{"encoder_arch": "convnext_v2", "model": "model that predicts concentration at each pixel", "dataset": "reaction-diffusion patterns (Gray-Scott)", "train_examples": 95000, "image_size": 64, "crop_scale_min": 1, "horizontal_flip": true, "encoder_isotropic": false, "encoder_norm": "rmsnorm", "encoder_activation": "gelu", "encoder_moe": "expert_choice", "encoder_num_experts": 16, "encoder_moe_every": 1, "encoder_expert_mlp_ratio": 1, "encoder_experts_per_token": 1, "encoder_shared_expert": false, "encoder_patch_size": [4, 4], "encoder_conv_stem": false, "encoder_depths": [7, 7], "encoder_widths": [96, 192], "encoder_kernel_size": 5, "decoder_norm": "groupnorm", "decoder_activation": "relu", "decoder_weight_standardization": true, "decoder_widths": [48, 96, 192, 192], "decoder_blocks_per_level": 2, "decoder_block": "basic", "decoder_attention": false, "decoder_upsampling": "transposed_conv", "loss": "l1", "targets": "concentration", "residual_init": "scaled_by_depth", "optimizer": "soap", "beta2": 0.95, "learning_rate": 0.0019, "beta1": 0.95, "shampoo_beta": 0.95, "eps": 1e-08, "precondition_frequency": 20, "max_precond_dim": 512, "one_sided": true, "adamw_lr_other_params": 0.0019, "max_steps": 10100, "batch_size": 128, "epochs": 13.6, "lr_schedule": "wsd_sqrt", "decay_fraction": 0.2, "final_lr_fraction": 0.05, "warmup_steps": 1010, "weight_decay": 0.2, "adamw_weight_decay_other_params": 0.05}
Rows from block 9 of the encoder of a small model that predicts concentration at each pixel, named by matrix and row number. Rows with one number within an expert belong to one neuron, the router's apart. Each number is 200 + 30 x the weight over its row's rms, rounded and kept within 0 to 999. All counts start at 0.
Before each expert's rows are labels from the 100 images, of 14976, where the router gives the expert most weight on average: "strongest on" is what is common among them. Only what is clearly more common there than usual is listed. The data: reaction-diffusion patterns (Gray-Scott). In brackets: how many of the 100.
# router: router (encoder.blocks.9.mlp.router.weight, 16x192, trained with AdamW), inputs 156-191
# up: expert up (encoder.blocks.9.mlp.up, 16x192x192), inputs 156-191
# down: expert down (encoder.blocks.9.mlp.down, 16x192x192, transposed), outputs 156-191

# expert 4
strongest on: embossed (88); dark (83)
router.4,165,212,233,213,239,216,223,140,205,191,190,207,254,194,211,150,177,157,232,248,187,193,170,172,230,153,175,226,240,209,209,239,205,142,167,232
up.0,179,211,213,191,201,210,194,262,220,186,185,223,235,199,187,205,205,169,179,245,176,227,228,228,228,207,174,231,311,152,178,221,178,240,178,159
down.0,225,201,195,204,212,211,195,191,174,216,179,199,245,204,167,156,219,197,151,209,185,203,194,161,151,184,164,180,202,194,167,235,115,158,198,182
up.1,205,216,210,184,177,172,139,256,240,245,204,165,216,220,257,183,225,236,179,174,185,208,255,199,203,225,173,276,208,168,199,177,206,203,165,194
down.1,229,186,220,199,267,213,225,186,200,240,197,200,226,221,190,153,225,199,154,194,203,211,192,184,172,159,198,200,212,194,187,228,139,209,190,194
up.2,241,179,192,196,218,205,214,185,169,176,207,186,199,147,267,203,204,172,302,168,183,213,205,224,230,213,237,239,235,220,196,225,178,222,193,205
down.2,183,183,206,226,210,177,223,179,201,210,231,210,210,199,217,230,194,227,186,187,229,188,173,239,188,204,167,238,164,166,242,207,170,167,210,229
up.3,227,196,210,208,169,191,158,166,188,177,194,174,251,210,272,171,214,242,200,183,137,230,246,196,195,216,210,266,203,191,234,203,201,218,223,176
down.3,228,208,230,184,238,201,226,193,200,226,208,268,188,235,222,180,216,182,198,187,204,183,165,183,171,149,161,219,164,139,183,170,163,219,234,225
up.4,255,171,207,189,189,200,187,199,215,213,148,213,237,129,188,179,201,212,220,201,195,246,199,198,208,134,225,246,185,175,206,233,204,244,185,181
down.4,200,194,182,229,193,157,235,185,218,188,180,248,226,244,200,204,203,186,204,254,243,208,188,218,198,170,233,217,246,175,227,216,178,189,245,204
up.5,194,202,234,171,190,218,167,237,201,192,227,146,148,182,264,216,185,230,201,189,175,226,167,191,204,238,202,163,204,291,254,199,192,199,200,187
down.5,213,158,208,241,178,204,199,172,177,230,175,207,177,244,197,164,251,177,226,217,218,177,223,215,118,178,201,165,188,233,198,219,199,169,178,201
up.6,258,149,267,229,169,236,174,196,298,205,162,208,221,202,213,187,198,180,256,156,211,229,175,196,232,191,210,234,162,166,223,271,230,174,193,240
down.6,200,202,163,216,175,131,248,206,265,165,204,215,228,207,232,235,182,179,235,212,231,198,212,233,267,218,181,197,227,143,211,196,254,230,239,207
up.7,243,201,237,223,187,232,197,191,231,175,157,191,173,151,252,155,193,160,262,206,204,236,184,183,216,197,202,243,225,249,207,244,192,196,183,210
down.7,173,183,178,238,208,151,244,207,233,179,200,209,227,234,202,200,216,183,171,244,264,210,201,211,212,205,235,237,214,166,204,225,197,171,244,178
up.8,181,200,202,174,219,209,218,224,196,232,199,172,244,183,136,258,190,185,179,196,247,178,204,238,211,213,211,161,187,161,188,222,205,267,217,148
down.8,187,243,225,190,182,282,163,192,188,191,210,189,205,167,199,213,183,198,254,181,171,199,187,183,207,203,190,166,195,234,204,166,235,170,164,211
up.9,252,221,200,149,209,241,221,211,149,161,216,192,142,158,252,210,199,154,206,170,182,236,234,184,218,245,207,214,244,215,206,204,156,237,212,180
down.9,189,196,191,225,210,211,203,199,208,227,206,214,214,234,219,176,246,200,177,198,225,165,211,217,162,186,229,240,183,168,193,234,216,182,183,207
up.10,231,123,214,214,145,224,157,181,256,200,196,187,280,204,210,208,189,208,181,170,241,239,178,237,220,223,217,193,191,202,219,244,257,202,227,179
down.10,176,227,219,194,160,206,218,204,243,156,214,222,166,197,214,244,166,191,229,225,213,200,199,187,257,212,191,200,163,165,201,167,231,183,226,231
up.11,211,165,188,186,177,198,154,160,242,186,207,195,162,190,246,182,207,205,177,214,222,212,198,140,210,184,182,219,184,211,152,228,182,189,175,190
down.11,141,185,205,175,208,192,176,212,185,151,197,249,168,227,221,198,234,203,165,187,210,191,192,224,275,205,207,235,177,186,216,166,272,231,253,217
up.12,311,176,193,176,212,210,190,171,189,140,216,202,242,192,244,204,191,169,221,214,246,240,194,150,201,194,187,220,205,203,187,223,157,217,167,222
down.12,161,214,184,247,181,167,178,175,245,205,225,250,186,207,219,218,210,209,207,197,236,167,203,250,253,220,236,271,167,165,216,183,279,204,247,215
up.13,243,245,212,183,196,205,200,208,209,174,200,181,246,162,209,247,231,175,208,224,223,217,169,258,263,153,230,227,213,147,208,241,217,182,231,197
down.13,185,226,230,186,233,273,197,146,182,214,181,151,269,179,174,209,189,210,220,183,172,189,180,170,236,178,220,173,199,223,173,209,199,181,160,197
up.14,197,157,197,206,183,215,213,174,257,232,160,182,267,247,256,181,227,196,228,200,214,211,191,155,174,164,221,287,222,181,196,196,196,193,193,231
down.14,205,173,191,235,194,171,274,183,262,189,205,217,200,211,192,199,199,211,192,220,234,215,202,222,236,198,222,223,209,158,227,191,202,205,262,179
up.15,187,203,208,219,181,163,203,225,213,236,208,203,159,145,220,212,186,235,218,176,190,191,161,194,203,224,201,163,222,182,238,236,286,257,217,271
down.15,239,205,215,204,156,212,187,178,219,169,216,205,193,182,191,227,190,157,241,168,191,213,198,218,143,172,173,166,233,209,192,244,147,155,197,225
up.16,172,191,212,182,229,203,251,260,184,265,231,214,196,217,219,234,245,167,182,163,216,154,226,216,181,229,131,246,279,164,188,201,180,178,177,193
down.16,232,197,207,206,224,209,187,185,182,252,193,200,217,182,190,164,231,218,159,158,182,190,187,174,141,178,204,189,174,208,176,196,131,186,148,232
up.17,196,247,193,192,263,165,177,217,198,232,176,162,165,255,199,231,227,237,138,169,178,174,217,165,238,221,229,129,166,180,195,162,164,228,187,190
down.17,178,202,213,190,206,229,201,170,181,168,217,217,195,161,225,223,191,184,257,159,156,174,191,208,197,222,194,179,219,216,175,176,255,203,185,216
up.18,135,176,226,249,181,208,211,175,253,186,177,220,214,234,239,192,170,164,211,176,257,228,153,202,237,192,243,221,200,226,185,225,216,216,178,221
down.18,194,205,163,217,170,160,205,226,240,162,187,196,203,185,207,238,188,183,244,236,212,228,213,212,255,239,213,203,188,194,212,184,262,206,232,178
up.19,203,212,180,199,197,231,244,229,204,239,202,204,264,196,216,208,196,193,168,205,225,191,197,219,233,235,177,179,177,201,197,210,206,195,203,172
down.19,201,236,230,184,211,296,164,207,212,197,201,193,199,221,201,224,201,190,236,194,181,195,201,171,190,231,204,189,161,219,187,177,251,189,183,223

# expert 5
strongest on: dark (93)
router.5,227,179,235,230,215,254,243,160,221,158,171,193,171,138,237,151,159,139,259,209,194,204,189,198,201,204,234,240,206,232,179,203,204,212,215,176
up.0,202,215,171,216,262,203,209,202,267,219,169,148,201,189,221,240,229,200,175,151,197,210,140,218,180,148,141,226,160,173,216,159,164,253,231,204
down.0,241,161,160,245,200,249,156,208,192,187,176,171,241,150,154,154,168,242,154,154,209,106,219,196,180,232,155,184,171,206,179,221,169,158,226,188
up.1,197,210,156,163,204,172,166,233,177,258,239,225,243,212,214,191,267,221,157,177,188,198,217,212,169,197,150,192,204,180,198,211,168,213,215,216
down.1,193,174,176,226,203,255,136,198,168,180,201,176,208,223,180,180,185,231,180,172,204,154,194,170,201,214,140,129,233,171,198,213,110,173,186,192
up.2,196,164,186,192,224,187,186,171,156,194,205,201,206,197,126,163,207,202,207,202,200,203,224,204,176,152,213,179,217,228,295,186,227,186,218,226
down.2,155,194,178,239,205,229,203,208,171,110,185,189,211,258,199,153,145,234,202,183,159,193,153,157,208,232,226,153,218,235,190,204,136,170,245,220
up.3,212,186,179,205,144,227,195,175,217,190,186,130,253,220,209,146,216,200,204,202,234,219,204,193,174,177,186,164,184,225,210,195,201,170,199,211
down.3,205,211,157,237,210,214,193,229,177,201,206,218,176,198,162,213,191,225,165,217,223,183,190,189,226,226,145,165,261,164,250,214,175,233,221,190
up.4,158,172,208,205,257,163,163,194,139,218,213,189,222,199,184,248,221,223,174,197,161,174,247,243,193,215,159,176,183,152,246,231,251,250,259,191
down.4,210,196,242,141,184,187,158,181,195,192,183,209,212,200,185,219,236,165,210,187,185,204,173,231,208,168,192,239,143,251,144,166,201,167,154,162
up.5,205,214,196,196,235,191,178,223,195,214,236,204,181,233,213,188,237,218,172,229,137,164,202,201,200,181,195,174,190,213,210,192,135,167,201,228
down.5,198,178,155,230,191,250,164,207,180,193,198,171,209,217,175,180,179,239,182,166,201,155,199,163,209,229,140,140,227,167,199,219,115,177,197,198
up.6,222,234,147,173,180,228,194,225,183,178,173,265,160,189,222,186,221,175,208,158,230,151,231,203,181,250,212,231,199,168,194,204,184,233,183,206
down.6,221,204,263,187,215,141,203,175,187,216,203,215,194,197,222,240,209,187,187,201,208,212,209,232,197,168,222,257,153,223,158,190,237,195,189,209
up.7,217,249,201,219,157,233,196,191,190,224,190,271,183,189,222,170,209,208,214,159,213,206,197,210,214,211,211,214,191,199,184,188,232,226,182,224
down.7,223,165,208,260,198,156,204,179,247,214,208,173,212,193,245,196,180,205,200,141,181,218,294,193,213,163,254,208,213,173,225,182,251,214,176,241
up.8,209,216,175,179,211,153,136,227,171,236,256,199,205,171,154,179,213,219,208,218,233,206,233,189,237,201,177,148,212,224,245,154,194,184,195,198
down.8,180,184,157,227,174,250,196,221,171,176,195,183,201,229,178,180,174,232,196,165,208,149,177,151,190,233,184,143,228,195,196,205,127,189,186,200
up.9,234,207,167,181,211,153,219,164,150,209,196,229,198,210,179,204,211,199,215,126,188,171,216,142,190,208,180,212,212,209,157,191,220,172,198,204
down.9,218,163,234,205,159,207,238,212,179,215,182,203,217,177,209,198,211,190,212,191,202,259,225,181,187,150,255,204,188,218,235,223,244,197,130,232
up.10,199,222,225,176,241,218,192,225,248,230,203,143,187,174,209,188,180,220,147,191,127,225,246,212,257,155,156,174,160,224,185,209,180,251,227,190
down.10,234,188,160,241,210,271,151,185,169,218,226,158,209,206,179,192,208,225,174,177,189,131,207,184,193,227,154,173,197,173,189,212,141,174,182,189
up.11,220,209,188,193,203,195,233,227,149,187,215,176,206,157,217,229,225,206,180,272,216,133,203,221,183,187,173,238,227,225,194,171,177,157,228,244
down.11,195,199,205,145,236,176,227,188,211,192,208,198,175,214,204,206,234,200,203,250,184,219,211,237,203,187,206,211,192,181,207,187,242,248,238,169
up.12,197,228,202,224,237,176,179,246,187,229,192,207,228,244,164,185,244,205,219,170,197,138,178,212,210,154,175,188,192,183,199,189,241,230,261,240
down.12,189,216,177,287,248,205,171,214,198,191,181,172,220,224,158,152,181,246,192,152,147,177,189,164,206,211,177,152,195,183,186,237,190,166,214,227
up.13,207,195,230,161,224,228,180,198,280,212,189,170,259,207,199,202,213,204,179,185,218,195,241,227,218,190,223,184,163,215,197,197,204,253,180,147
down.13,224,182,252,150,175,172,235,186,236,193,184,213,193,176,207,225,207,185,190,249,206,216,184,215,191,165,263,222,209,224,167,165,208,209,164,182
up.14,216,226,194,180,189,187,216,226,168,194,215,183,186,224,187,221,171,192,241,185,197,181,217,198,189,202,187,223,246,199,197,219,208,177,274,255
down.14,208,245,221,165,164,161,175,180,231,201,211,229,220,168,259,200,224,186,235,205,175,296,213,158,205,138,159,204,223,187,170,209,245,192,139,192
up.15,208,138,210,181,181,192,197,241,204,206,190,187,195,177,223,232,191,196,245,166,212,232,166,212,149,188,161,159,218,168,283,189,205,271,161,254
down.15,174,211,148,268,212,218,138,219,204,169,192,181,191,183,197,172,178,254,210,149,165,194,209,194,215,226,121,176,214,164,213,217,113,210,179,198
up.16,209,235,181,231,198,178,195,222,182,205,206,237,192,167,189,214,225,204,203,195,197,158,174,188,164,155,216,190,219,204,193,216,170,204,216,230
down.16,224,205,191,186,185,173,199,194,125,222,163,243,250,218,226,175,216,198,171,147,201,234,208,224,189,189,204,202,198,253,194,184,193,167,182,135
up.17,176,213,245,219,200,205,193,226,211,223,211,190,160,178,199,150,211,193,214,148,211,237,185,162,209,136,169,153,175,220,198,195,114,240,187,137
down.17,199,146,241,158,183,172,252,191,193,227,143,226,226,196,212,223,170,220,161,189,253,186,230,204,200,198,192,199,203,246,226,182,177,196,180,201
up.18,166,222,208,194,224,167,150,229,209,235,257,226,216,202,219,176,238,231,182,198,147,208,250,240,242,168,167,181,188,190,197,179,204,178,212,224
down.18,203,195,173,260,207,259,169,196,179,191,193,160,209,238,198,182,146,232,189,128,193,159,185,157,191,216,208,138,170,215,170,197,140,165,192,233
up.19,230,230,193,192,213,167,147,210,153,214,208,236,219,233,194,153,220,218,187,219,196,194,209,162,226,182,156,151,179,184,221,191,159,182,209,267
down.19,205,165,147,240,188,240,187,213,151,205,198,188,196,205,183,183,161,238,192,139,232,163,221,165,223,228,159,144,224,155,232,205,145,178,196,217

# expert 2
strongest on: stretched (72)
router.2,187,221,187,228,211,219,184,145,153,188,198,188,225,182,216,169,184,144,210,215,139,206,188,172,170,166,173,195,265,183,197,220,219,147,212,220
up.0,176,250,195,212,191,216,264,186,177,173,169,119,242,224,170,200,203,183,176,186,236,176,146,165,222,204,239,171,236,246,231,229,218,162,217,147
down.0,247,207,219,210,174,232,247,190,233,149,219,177,238,217,216,207,146,182,158,205,194,236,225,161,208,208,204,124,191,223,204,181,171,208,180,126
up.1,171,205,181,211,180,185,208,196,268,244,170,235,182,260,214,163,180,202,197,165,181,219,210,163,244,227,164,212,218,217,191,210,210,182,207,227
down.1,219,224,192,220,246,174,224,224,207,192,217,211,219,181,190,172,206,193,201,217,224,199,210,220,227,199,237,190,181,166,194,234,188,189,279,185
up.2,255,217,187,186,159,186,231,181,208,222,176,186,128,210,241,224,212,199,205,175,179,188,174,181,178,228,251,230,269,230,232,215,219,215,209,245
down.2,161,175,211,226,257,184,178,173,252,217,249,220,205,210,240,156,189,189,216,216,186,196,201,231,152,154,226,245,204,194,174,218,257,200,228,225
up.3,181,175,228,201,208,245,190,199,227,185,154,240,163,196,178,231,165,193,193,225,187,202,171,250,146,203,228,175,208,213,161,245,209,218,143,240
down.3,215,192,219,189,178,198,172,191,168,260,227,247,203,202,198,227,214,191,212,193,207,219,189,195,207,218,177,235,202,171,218,181,215,226,214,245
up.4,167,198,213,224,230,200,186,161,220,218,198,244,210,238,176,184,205,223,208,169,196,181,169,149,206,238,207,217,156,212,192,162,202,150,188,191
down.4,210,204,203,208,243,170,234,194,207,255,204,218,219,202,191,167,184,189,127,191,208,214,234,191,237,212,233,177,197,162,197,187,167,218,220,215
up.5,158,211,176,171,214,106,138,212,208,206,224,199,198,235,174,205,204,230,176,246,154,240,182,222,186,181,236,171,212,181,201,181,201,204,212,243
down.5,203,170,244,244,207,213,171,177,121,198,180,209,155,211,192,197,198,197,196,171,202,192,198,223,182,237,177,207,177,214,206,209,214,180,250,237
up.6,168,193,191,239,228,244,213,186,220,238,233,169,213,194,217,223,162,157,223,189,240,236,188,237,205,216,180,188,176,182,197,152,171,157,172,216
down.6,187,169,184,207,137,233,167,210,194,237,158,176,167,171,165,254,178,206,230,183,226,211,148,205,206,185,111,204,213,270,171,216,232,218,149,213
up.7,169,247,199,152,197,175,195,217,234,180,167,253,129,161,253,201,200,200,186,216,174,185,198,198,201,191,270,175,227,191,230,246,237,171,215,180
down.7,239,191,230,158,220,206,174,163,210,202,243,185,188,245,228,208,227,199,217,180,178,215,181,141,224,185,186,188,175,199,185,174,228,253,199,176
up.8,215,154,219,133,210,168,236,196,211,188,200,141,227,219,227,188,177,200,194,184,181,218,174,209,204,166,213,217,235,129,279,221,215,164,201,217
down.8,162,203,197,177,171,241,136,195,217,217,170,193,198,199,224,175,210,166,234,201,172,205,165,244,208,153,186,187,190,174,182,272,208,186,221,186
up.9,231,174,193,220,190,210,169,186,191,209,156,193,213,171,224,206,216,205,175,214,142,198,205,245,176,216,216,230,247,181,186,184,211,210,218,175
down.9,159,208,213,166,196,234,198,181,157,200,176,190,167,223,190,203,183,188,233,209,213,182,151,231,187,198,118,225,166,238,223,181,218,209,200,234
up.10,159,186,198,224,236,197,198,186,208,241,187,216,195,207,240,225,214,216,207,203,194,215,132,180,220,225,176,243,176,192,198,217,197,236,192,221
down.10,207,218,167,210,214,208,235,195,177,192,204,190,223,200,202,184,235,210,193,224,223,191,231,242,243,197,252,223,239,171,192,227,163,187,239,183
up.11,148,188,189,218,249,261,199,181,211,258,224,200,209,181,237,232,201,202,243,170,158,222,210,231,196,204,155,227,173,166,197,162,197,201,199,233
down.11,189,211,200,216,125,249,141,205,169,231,147,178,183,188,198,227,199,189,235,171,219,194,166,244,236,189,163,228,179,252,191,244,234,188,195,204
up.12,210,186,173,199,196,171,190,235,167,167,243,154,141,247,175,203,228,172,167,205,169,179,208,192,161,223,196,183,236,225,180,233,221,207,253,223
down.12,164,162,235,193,235,182,201,178,241,214,264,193,169,204,237,192,225,161,192,177,168,192,202,233,166,161,224,256,223,171,189,147,240,201,264,238
up.13,176,197,210,198,181,204,227,219,179,198,192,205,183,224,177,231,179,242,166,183,190,215,229,231,182,232,251,92,176,201,150,267,209,249,169,180
down.13,190,199,224,205,171,209,198,216,154,171,183,201,208,220,215,250,196,183,220,176,150,187,186,171,200,239,141,205,208,239,211,178,197,223,185,203
up.14,236,188,224,191,203,215,195,212,165,192,230,234,127,175,159,214,219,179,146,181,238,206,206,212,178,186,247,151,209,210,172,242,204,228,154,191
down.14,141,168,227,190,176,213,184,203,112,211,138,203,187,181,181,202,191,187,195,167,156,179,189,222,185,245,173,226,183,241,186,142,185,172,228,265
up.15,136,273,236,194,172,135,210,200,228,176,165,176,137,196,264,190,173,205,263,161,159,188,184,132,217,180,149,214,220,157,226,198,186,234,182,266
down.15,183,170,209,148,180,159,182,154,180,208,214,168,146,210,215,228,218,187,201,169,237,241,236,204,197,226,223,224,221,200,182,256,228,164,246,199
up.16,207,206,261,144,208,176,140,204,209,202,184,185,229,189,157,190,162,255,212,240,209,207,259,228,195,179,181,216,167,140,199,229,197,202,190,193
down.16,249,202,234,220,274,175,241,235,255,165,208,186,183,207,178,190,194,244,222,276,196,209,238,168,268,228,217,150,179,210,215,247,196,185,170,135
up.17,172,139,219,188,188,193,147,211,148,188,213,218,205,262,169,246,207,189,193,213,214,185,212,243,182,170,213,176,189,229,161,215,183,223,277,171
down.17,184,205,240,201,154,205,200,228,140,217,206,213,181,193,213,212,193,185,217,179,177,207,197,180,216,227,151,218,154,228,217,194,176,196,209,224
up.18,142,208,137,211,186,174,166,194,173,260,210,251,187,211,194,235,203,239,163,166,215,254,223,225,240,237,161,156,204,144,219,153,168,217,221,226
down.18,192,226,250,260,188,249,176,225,158,187,171,228,214,169,190,201,203,213,236,156,184,156,170,195,225,194,180,239,176,242,198,163,204,208,243,226
up.19,203,196,179,161,204,167,147,218,228,200,187,229,204,223,120,254,190,225,175,209,201,178,246,188,185,166,233,157,150,181,201,228,169,237,253,220
down.19,232,223,228,233,208,188,195,214,162,209,212,229,246,187,204,240,200,206,205,192,141,189,228,167,188,209,157,196,180,227,259,164,182,199,204,245

# expert 13
strongest on: grey (49); pastel (49)
router.13,153,188,179,163,212,213,203,239,205,226,230,184,227,259,177,233,152,246,174,196,180,229,192,246,183,213,180,144,231,184,164,225,203,230,174,169
up.0,161,198,208,164,206,145,219,226,214,203,198,165,234,182,161,214,207,200,176,194,224,194,193,181,156,213,252,187,167,219,153,156,216,224,229,189
down.0,184,149,213,181,159,194,239,182,248,185,175,154,196,162,195,209,171,183,169,216,208,211,214,248,150,158,243,173,229,215,182,201,146,176,163,169
up.1,270,218,192,211,238,161,192,204,275,194,169,163,265,196,197,187,173,164,211,209,143,188,181,190,241,209,175,181,187,210,211,148,160,207,251,155
down.1,232,152,203,174,261,192,212,180,196,235,205,239,171,195,212,177,200,169,215,233,195,208,193,201,263,238,233,177,152,160,224,230,230,249,216,212
up.2,221,246,253,269,203,182,185,127,243,276,186,190,156,199,247,161,205,185,205,185,193,167,155,194,155,141,207,202,204,247,223,219,203,176,206,207
down.2,180,197,180,218,191,136,224,205,178,187,228,201,163,200,231,188,147,198,159,158,154,207,156,210,188,188,186,213,203,188,230,210,209,229,228,225
up.3,142,239,215,215,185,158,174,202,190,175,172,179,199,247,228,189,193,179,191,170,169,230,214,155,220,184,198,190,171,197,174,137,225,191,220,179
down.3,210,235,210,184,198,179,158,208,175,189,151,204,233,169,200,185,217,185,194,227,169,210,213,217,259,186,219,166,236,187,227,250,162,242,195,223
up.4,250,218,228,232,235,141,221,176,168,164,182,197,137,177,239,160,192,182,189,177,212,206,212,164,222,183,236,241,239,166,250,214,184,168,175,215
down.4,206,200,223,208,252,184,195,201,153,264,189,215,199,201,239,175,211,166,179,223,194,205,155,232,249,232,232,269,194,193,239,247,291,269,212,187
up.5,117,193,209,226,208,222,249,209,183,154,173,181,201,172,223,197,150,181,210,182,254,221,148,212,171,179,238,225,178,203,214,250,249,217,185,170
down.5,163,189,221,207,235,225,190,214,190,243,165,138,146,164,210,170,217,169,233,193,185,190,195,199,200,173,204,257,218,199,164,230,302,248,188,230
up.6,248,195,206,236,179,190,171,187,198,179,191,256,181,195,184,176,201,171,259,214,167,181,213,176,231,176,215,236,185,247,213,227,183,190,256,212
down.6,228,194,219,209,247,203,168,193,168,229,137,272,220,194,238,169,220,179,183,212,166,189,147,197,218,234,219,262,203,240,199,249,288,254,204,199
up.7,202,225,234,224,216,142,209,161,184,159,203,209,143,184,176,165,214,180,209,196,186,183,196,174,190,206,205,243,205,207,264,200,151,183,243,222
down.7,193,194,219,220,245,186,205,188,143,263,181,206,187,197,226,178,210,152,181,221,177,200,160,233,215,224,242,261,183,200,227,245,285,269,208,193
up.8,201,156,219,202,200,151,225,217,163,188,199,213,193,233,229,203,205,201,178,258,235,199,161,206,204,209,214,203,245,171,201,177,199,190,141,202
down.8,208,186,194,218,223,208,213,192,247,146,160,187,192,135,169,211,217,195,158,248,167,174,245,190,173,181,231,162,224,222,231,190,118,188,225,192
up.9,236,230,169,220,208,137,222,178,173,194,172,212,179,205,223,157,236,157,210,204,168,169,173,151,188,203,219,252,198,208,240,182,149,185,250,249
down.9,192,169,220,201,248,175,215,173,169,239,193,202,201,175,216,170,185,165,167,224,187,192,188,237,226,206,249,228,199,196,244,240,278,255,220,205
up.10,181,202,151,235,237,210,159,181,126,218,195,282,189,219,203,195,213,189,170,174,195,164,167,224,136,167,219,182,135,189,183,272,164,209,191,211
down.10,263,178,204,229,221,209,261,230,208,174,223,180,169,208,207,181,202,196,201,179,233,185,243,188,160,233,213,201,173,180,210,178,219,224,250,231
up.11,202,230,188,234,176,252,195,191,179,183,215,217,151,221,249,175,201,186,196,247,216,204,167,200,164,211,191,216,141,226,230,231,216,183,223,178
down.11,214,179,238,214,269,200,210,194,167,267,189,197,170,206,220,180,214,148,187,238,191,197,160,228,239,211,249,264,193,217,237,244,291,244,218,201
up.12,220,174,144,191,219,185,217,186,221,240,222,166,202,168,150,209,157,213,170,264,185,199,220,218,223,222,196,174,139,199,185,188,207,199,233,192
down.12,189,192,191,214,188,210,186,173,220,201,202,216,172,228,161,213,219,166,156,267,196,231,154,199,229,195,182,215,148,221,240,176,176,196,207,142
up.13,185,172,230,197,261,234,234,210,228,136,221,211,166,200,218,208,146,194,197,175,232,214,195,215,186,182,208,212,208,187,181,171,259,219,184,183
down.13,171,209,221,210,141,177,169,199,197,221,176,240,282,232,221,184,194,210,216,182,190,203,220,153,250,186,154,227,206,212,194,238,234,190,194,221
up.14,142,206,182,220,195,125,240,197,194,213,201,246,203,220,168,194,229,201,180,203,237,211,229,194,170,196,130,184,204,254,169,148,175,230,217,188
down.14,195,143,216,174,184,196,222,176,232,126,153,151,218,155,173,211,175,202,176,212,220,181,203,200,195,209,238,138,226,215,210,184,118,138,207,215
up.15,209,227,202,232,218,183,206,159,204,216,154,232,222,198,236,148,233,150,223,221,177,157,199,147,231,169,196,237,208,204,210,129,197,161,205,226
down.15,199,211,209,201,241,181,194,182,144,275,196,202,174,185,213,179,198,151,187,240,176,197,154,225,246,207,220,260,180,163,224,239,277,258,197,199
up.16,195,206,228,216,202,201,138,192,172,157,175,234,229,144,245,168,205,177,233,176,194,198,232,175,216,185,251,228,183,229,198,144,205,149,212,209
down.16,209,186,217,196,242,203,205,193,170,281,189,215,166,193,228,186,213,158,192,230,203,199,159,240,257,209,223,252,186,187,220,242,284,273,195,202
up.17,127,205,238,274,169,179,150,215,172,212,188,260,202,202,209,207,204,200,189,156,272,194,161,190,161,225,140,194,183,226,210,236,229,206,221,183
down.17,204,175,222,235,233,204,186,236,179,245,155,153,204,134,154,178,198,176,162,229,224,200,213,218,191,168,224,206,212,223,167,194,187,210,225,217
up.18,305,214,150,215,182,252,246,185,210,180,199,202,215,169,263,197,217,203,196,168,228,199,203,214,177,201,271,219,140,206,182,220,216,197,227,183
down.18,209,202,154,226,238,148,157,252,156,232,175,273,221,226,235,204,258,204,192,177,198,230,215,218,205,229,206,194,209,243,191,200,232,245,147,185
up.19,185,141,206,181,214,206,242,220,120,207,178,202,222,155,183,202,188,199,176,242,182,212,186,191,161,181,237,210,207,196,208,242,199,187,215,228
down.19,229,230,214,164,198,248,190,193,244,181,192,148,202,171,196,198,220,191,185,240,183,205,233,217,198,227,219,179,211,241,200,212,160,237,188,179